Weights of a small spectrogram VAE.
Model: 3.01M parameters, log mel input, encoder arch efficientnet_v2, encoder activation relu6, encoder widths [32, 56, 96, 168], decoder norm batchnorm, decoder widths [48, 96, 144, 192].
Training: soap at rate 0.0047, 5300 steps.
Data: 39062 training examples, 17.4 epochs.
Rows from block 5 of the decoder, named by matrix and row number. Each number is 50 + 10 x the weight over its row's rms, rounded and kept within 0 to 99. All counts start at 0. After the name is the row's rms in percent of the matrix's.
# convs1: 3x3 conv (decoder.decb.1.0.convs.1.weight, 48x48x3x3), inputs 40-47, a 3x3 kernel for each
convs1.3 081:48 42 54 43 47 44 59 56 46 43 63 51 37 36 49 49 44 47 43 65 42 64 55 51 39 57 50 46 36 51 55 73 54 52 61 66 52 57 56 53 56 56 56 53 51 73 53 47 53 60 45 56 59 52 62 40 42 50 48 62 50 50 52 59 40 59 46 48 34 34 51 69
convs1.4 106:55 50 42 49 80 41 52 24 52 46 75 42 45 75 48 59 38 48 55 60 65 51 37 52 58 49 43 43 50 52 46 58 45 61 50 57 50 52 51 49 49 40 40 57 45 47 55 54 42 71 45 42 53 54 44 55 50 57 37 50 55 60 47 44 56 45 25 59 45 49 42 52
convs1.5 110:57 53 65 54 57 62 51 53 33 51 57 57 51 63 57 52 30 46 52 39 50 48 53 41 40 45 40 45 29 25 44 57 69 51 56 48 46 49 47 48 60 52 56 52 52 45 59 51 50 26 61 51 44 42 58 45 45 53 62 63 48 55 39 36 54 56 51 32 46 30 65 57
convs1.6 087:51 34 62 56 84 49 54 50 44 45 12 63 53 37 60 47 38 51 32 67 36 44 29 52 48 35 57 52 56 44 57 59 36 59 39 65 49 38 73 55 63 47 64 31 61 42 54 48 36 30 54 57 61 52 49 58 48 56 50 43 52 57 48 54 58 49 49 36 59 66 59 31
convs1.7 101:46 37 48 51 56 50 42 52 59 42 35 26 59 79 54 67 52 48 47 36 48 41 67 61 54 39 42 57 56 44 47 49 48 59 51 64 57 12 64 44 42 54 67 37 55 38 29 56 61 34 52 68 30 48 59 36 60 39 38 52 55 44 52 32 72 57 66 41 62 47 65 45
convs1.8 087:38 67 49 44 32 46 46 78 49 63 51 57 50 43 63 61 50 59 58 44 59 58 55 67 49 59 46 36 41 47 51 41 46 41 54 48 51 74 35 53 48 39 23 80 30 50 56 49 72 40 58 67 41 50 37 52 41 57 60 60 33 41 34 53 48 40 45 62 43 63 49 63
convs1.9 075:52 45 50 55 37 57 46 56 47 56 39 56 59 56 46 48 50 33 50 50 40 35 61 52 48 60 32 55 58 60 56 38 57 45 52 49 57 62 55 54 47 57 50 50 44 50 76 43 51 55 61 54 32 54 72 37 59 57 49 46 40 42 49 29 64 44 56 15 53 46 48 47
convs1.10 089:46 43 55 44 48 27 62 55 51 40 49 56 57 48 58 59 47 61 48 63 41 50 38 58 47 50 36 64 43 62 33 61 63 56 52 22 29 56 64 49 37 55 55 45 44 53 33 55 49 24 40 56 42 40 49 56 34 54 34 77 36 49 47 54 49 45 55 47 38 39 57 70
convs1.11 101:45 53 66 52 45 39 48 54 56 57 48 48 52 73 46 56 34 52 50 43 49 45 56 59 63 59 38 48 45 50 51 46 61 45 58 19 49 58 41 53 49 58 57 40 46 50 43 68 57 34 69 54 50 48 57 51 39 43 38 65 55 52 31 47 47 52 55 55 29 52 45 45
convs1.12 094:55 51 50 61 71 61 47 53 57 53 24 56 60 71 56 54 56 44 49 56 47 50 35 45 47 55 52 51 48 54 33 57 40 68 45 49 55 40 56 53 47 59 60 53 45 49 47 57 42 73 54 58 55 54 31 50 35 54 59 72 40 46 28 74 44 41 51 49 54 44 51 48
convs1.13 101:43 52 59 51 61 57 31 72 46 49 57 45 52 79 58 39 59 61 57 44 44 44 55 58 49 65 44 54 47 49 38 63 49 55 40 61 60 37 48 49 55 47 53 48 51 58 52 53 51 44 46 42 40 52 52 49 47 36 48 47 58 52 56 42 47 40 52 46 44 41 31 59
convs1.14 083:50 47 51 54 40 52 40 52 47 49 54 52 44 70 50 38 71 34 39 46 49 55 47 50 43 42 50 51 57 40 52 60 64 42 43 40 34 50 53 56 31 49 51 44 50 49 35 47 61 51 57 39 66 51 51 42 51 43 69 55 60 28 46 51 47 40 40 61 39 59 45 63
convs1.15 101:59 29 60 48 57 50 67 47 50 51 47 33 58 42 62 51 43 58 41 60 56 59 62 59 47 45 47 52 37 52 48 64 55 48 41 56 49 38 55 51 49 58 60 29 72 50 47 51 47 56 48 42 62 30 53 35 47 45 41 53 52 52 51 42 50 62 86 51 16 24 49 55
convs1.16 108:50 51 57 56 47 43 43 49 47 35 49 46 50 61 40 50 41 47 42 59 44 57 31 48 43 57 50 62 38 60 47 46 54 43 49 53 53 32 48 54 42 51 58 58 47 52 53 38 61 41 46 60 37 49 50 45 59 49 46 49 43 49 50 74 57 44 62 47 47 40 61 48
convs1.17 092:42 57 48 44 54 50 33 54 29 43 55 55 40 64 37 50 51 45 50 43 45 41 53 53 48 48 47 54 56 47 45 61 57 48 60 37 39 81 37 42 41 51 36 71 36 53 53 42 58 41 45 58 25 57 44 69 47 43 36 46 46 73 48 60 42 47 47 61 49 56 50 50
convs1.18 125:44 47 48 46 40 53 55 38 48 62 64 44 35 47 50 57 53 50 47 50 49 55 61 45 47 48 55 52 48 61 52 53 58 34 51 36 53 49 46 43 59 49 53 35 67 56 50 42 49 53 47 46 41 56 55 62 42 34 33 67 51 51 42 51 38 60 49 49 23 38 50 61
convs1.19 083:39 63 42 47 30 68 50 30 47 48 47 52 56 56 65 52 54 47 62 67 56 47 41 46 50 43 55 63 57 53 48 45 45 35 57 55 46 41 49 62 30 57 61 50 56 50 60 49 52 45 51 55 57 47 47 50 37 65 61 55 31 47 64 39 51 55 44 55 47 60 52 44
convs1.20 103:57 51 42 52 48 41 40 65 51 45 41 56 60 41 56 55 47 53 52 52 43 65 47 50 39 60 37 52 60 54 54 56 53 54 42 56 50 52 50 55 52 52 37 50 53 47 39 59 57 69 50 52 31 64 57 47 54 53 82 37 43 39 58 46 47 47 72 52 64 52 47 44
convs1.21 086:62 44 39 54 45 39 44 59 45 56 41 51 33 48 42 44 49 53 42 34 49 49 68 58 55 44 58 58 46 60 52 35 45 37 60 47 71 44 46 54 55 38 56 72 40 64 71 42 50 52 58 52 67 44 59 64 54 45 51 40 75 44 51 46 45 51 50 64 62 43 48 44
convs1.22 106:43 57 52 49 38 54 34 61 42 50 48 54 50 62 40 50 63 53 63 57 63 45 39 44 43 50 55 38 48 71 60 56 47 49 67 54 54 63 28 51 43 47 53 43 53 46 53 38 47 47 48 48 39 51 58 48 47 43 55 46 52 60 55 50 39 60 47 54 54 37 45 54
convs1.23 133:45 51 47 42 91 37 50 54 47 23 68 49 62 41 48 61 36 62 60 55 42 50 45 60 41 52 60 43 54 54 41 60 60 60 60 29 47 71 53 44 44 53 42 46 56 51 62 46 44 77 47 35 66 50 56 53 54 45 60 40 50 65 32 47 39 41 59 42 60 73 46 24
convs1.24 079:47 48 41 41 61 54 54 57 49 54 53 48 43 41 61 53 52 55 50 42 49 45 61 44 57 41 59 51 47 43 48 27 55 42 54 45 39 60 30 45 53 44 56 51 43 60 30 54 50 48 52 50 37 56 34 62 46 47 36 36 53 67 49 53 74 45 54 43 53 45 57 55
convs1.25 081:60 39 54 40 34 56 58 51 46 53 41 46 54 51 46 55 36 58 47 51 54 45 74 55 55 42 57 52 49 43 75 54 67 46 43 36 46 24 66 53 44 58 48 35 55 53 47 64 59 29 41 68 32 67 41 50 63 53 35 42 47 50 64 50 59 51 48 37 74 50 72 24
convs1.26 100:50 35 54 66 49 65 45 46 62 55 36 47 48 54 60 47 43 49 36 50 42 64 61 57 40 63 50 54 46 64 48 43 51 57 46 58 48 27 62 57 64 56 45 43 68 44 31 55 37 32 67 53 51 37 47 68 61 70 44 39 33 43 46 50 58 54 41 53 56 62 35 44
convs1.27 081:65 46 64 52 44 51 60 51 65 53 52 52 48 45 56 54 37 45 43 57 48 49 60 47 38 64 48 61 51 43 45 51 48 48 42 48 46 53 54 59 52 44 49 47 52 56 50 63 54 43 49 51 50 59 55 55 54 46 49 50 52 52 49 43 43 37 34 68 46 45 32 53
convs1.28 092:60 35 54 49 39 61 64 39 54 52 46 47 57 44 58 42 46 59 52 54 44 53 75 66 38 46 46 60 52 41 60 29 39 49 42 56 72 15 87 47 60 43 58 31 70 47 60 46 49 31 47 38 39 69 52 47 56 55 49 48 53 50 50 53 56 48 81 34 42 46 48 38
convs1.29 131:39 52 59 53 41 48 46 56 43 41 58 49 53 47 53 54 51 50 47 63 55 50 46 45 70 38 55 50 47 43 42 52 47 60 47 46 25 48 51 51 36 56 61 55 47 44 48 42 46 60 43 57 41 52 55 55 62 44 50 49 57 54 51 56 41 51 50 32 52 40 49 38
convs1.30 111:51 50 51 54 39 64 43 52 41 50 54 51 55 52 47 48 54 51 50 50 32 43 70 46 52 54 46 48 48 53 53 41 49 55 50 53 72 38 48 50 61 51 52 57 60 52 53 42 53 73 40 46 49 55 45 63 44 53 59 49 45 46 51 42 47 47 23 63 51 66 33 47
convs1.31 076:39 44 54 80 31 46 47 60 46 27 46 47 60 49 58 51 50 53 64 46 58 41 57 52 55 46 56 46 54 53 59 48 67 49 37 39 36 77 49 42 43 45 49 41 60 59 51 43 60 54 49 54 54 43 50 50 46 56 56 41 51 40 43 53 54 55 52 31 46 47 60 61
convs1.32 098:46 63 40 46 45 66 54 43 48 38 62 43 56 46 44 52 41 60 57 43 54 69 49 49 41 51 47 53 37 54 65 49 50 43 55 41 07 99 37 48 77 36 61 44 48 56 53 54 49 61 48 53 33 59 34 58 47 54 66 38 56 46 50 56 51 54 25 59 73 74 56 35
convs1.33 097:62 38 38 55 61 42 48 53 58 51 69 50 49 48 52 46 44 28 47 65 40 63 39 46 46 64 55 36 53 49 47 43 52 41 48 49 61 47 55 48 50 40 53 53 56 52 44 66 44 45 37 60 45 53 70 69 70 29 38 18 71 68 87 47 57 43 47 53 51 48 32 39
convs1.34 087:60 51 60 51 48 40 31 57 42 48 43 66 55 54 51 57 47 44 43 58 54 57 49 48 50 56 55 53 34 58 47 45 51 49 61 41 27 72 44 50 38 57 41 78 27 71 39 63 41 52 62 47 61 64 35 49 53 54 40 39 45 60 51 73 58 53 46 30 52 55 69 43
convs1.35 087:43 40 45 50 39 51 56 45 55 75 60 51 40 49 44 32 45 57 47 45 46 43 55 46 66 44 63 33 52 47 59 45 49 53 53 49 48 33 59 38 49 62 51 28 78 37 46 58 83 35 43 61 14 57 44 58 57 48 43 54 36 45 45 46 35 38 58 51 43 57 83 58
convs1.36 083:51 44 52 48 59 48 56 52 49 50 35 54 47 59 40 53 52 43 54 48 57 44 40 44 49 48 46 35 51 50 55 51 43 70 68 53 33 46 52 46 40 58 64 36 48 38 48 58 45 45 51 64 27 53 49 49 44 41 48 50 55 59 61 71 54 53 54 43 53 60 67 43
convs1.37 123:57 42 44 71 42 38 35 52 58 60 57 45 59 44 37 52 45 64 49 43 52 46 39 45 38 52 64 46 51 64 82 48 27 41 49 54 40 52 48 61 44 44 45 52 48 53 48 53 36 54 54 60 45 53 28 50 65 70 42 29 43 51 62 55 42 47 23 72 64 84 42 40
convs1.38 116:48 48 51 54 55 46 29 49 45 46 67 44 52 50 53 62 58 28 53 53 66 39 54 26 55 50 56 55 61 56 55 52 40 52 54 65 59 11 88 62 39 51 52 52 47 54 36 51 48 58 37 47 42 41 54 43 56 60 43 58 38 48 44 47 39 48 21 57 53 59 45 50
convs1.39 115:56 47 42 46 56 64 49 54 51 50 47 43 43 71 50 56 45 63 44 39 50 55 77 54 53 43 57 57 36 47 45 60 44 49 37 70 25 79 42 55 57 56 58 37 62 54 37 48 50 66 46 51 51 57 54 51 51 38 58 43 44 55 57 48 42 57 46 49 38 38 50 59
convs1.40 082:35 60 41 63 45 52 42 60 39 53 63 28 49 56 54 39 34 59 58 52 64 49 43 57 49 62 39 36 68 46 38 36 45 51 47 51 57 41 53 59 40 46 60 44 44 52 46 43 45 48 51 45 32 56 56 54 67 38 43 38 72 59 63 55 49 55 55 50 47 47 48 53
convs1.41 092:47 56 40 51 42 54 51 42 53 50 44 48 47 59 48 55 43 42 51 56 39 47 62 51 42 58 38 43 48 50 39 35 58 51 53 28 48 48 39 63 58 44 58 45 48 48 42 53 51 49 65 50 44 45 38 41 32 63 78 76 42 41 29 46 77 48 51 40 52 65 63 52
convs1.42 107:43 51 55 41 64 53 60 40 47 57 59 46 57 56 68 45 59 42 63 55 58 53 37 48 41 56 50 54 47 46 45 65 55 50 35 51 48 56 50 49 37 49 45 53 48 53 46 47 50 56 48 31 64 48 51 62 43 40 48 51 51 52 40 45 75 46 50 52 33 44 45 65
convs1.43 100:44 51 49 59 66 47 49 49 36 62 41 60 50 68 41 46 43 47 51 47 57 58 57 48 52 36 49 36 40 38 59 54 44 47 39 52 43 41 57 62 60 47 37 59 60 49 61 52 49 54 59 40 51 53 47 45 35 49 50 45 59 63 62 57 40 58 62 60 46 47 63 40
convs1.44 140:51 45 49 46 60 53 38 62 50 48 60 50 45 45 48 55 37 49 44 53 47 51 25 48 54 51 59 51 63 52 52 47 48 57 40 40 56 34 57 46 54 57 27 78 37 52 55 55 51 33 44 56 45 50 56 50 58 48 48 54 48 60 45 50 54 44 38 52 47 71 28 41
convs1.45 100:42 50 59 60 56 56 46 52 52 70 74 44 36 27 52 53 52 58 41 33 55 60 41 62 57 53 33 54 60 47 54 57 60 39 61 40 42 36 58 37 69 61 36 64 50 56 35 71 53 40 50 58 46 46 45 70 48 36 40 53 38 66 44 61 48 53 61 51 39 40 53 55
convs1.46 118:47 57 42 34 52 71 59 42 40 48 50 67 67 66 53 42 59 35 50 45 52 39 74 39 39 51 58 57 42 48 59 46 39 41 53 55 44 52 44 57 47 48 31 65 41 49 53 45 39 64 44 62 71 27 49 47 60 62 49 42 45 50 47 47 46 45 50 57 38 40 31 66
convs1.47 103:62 55 65 56 50 58 47 52 62 58 67 64 39 46 49 58 53 44 54 48 45 58 53 59 55 51 46 44 54 54 65 47 72 38 57 23 56 46 45 49 68 50 47 57 50 57 62 58 53 47 49 52 51 65 59 59 41 38 38 51 54 52 53 44 40 42 64 41 48 31 52 48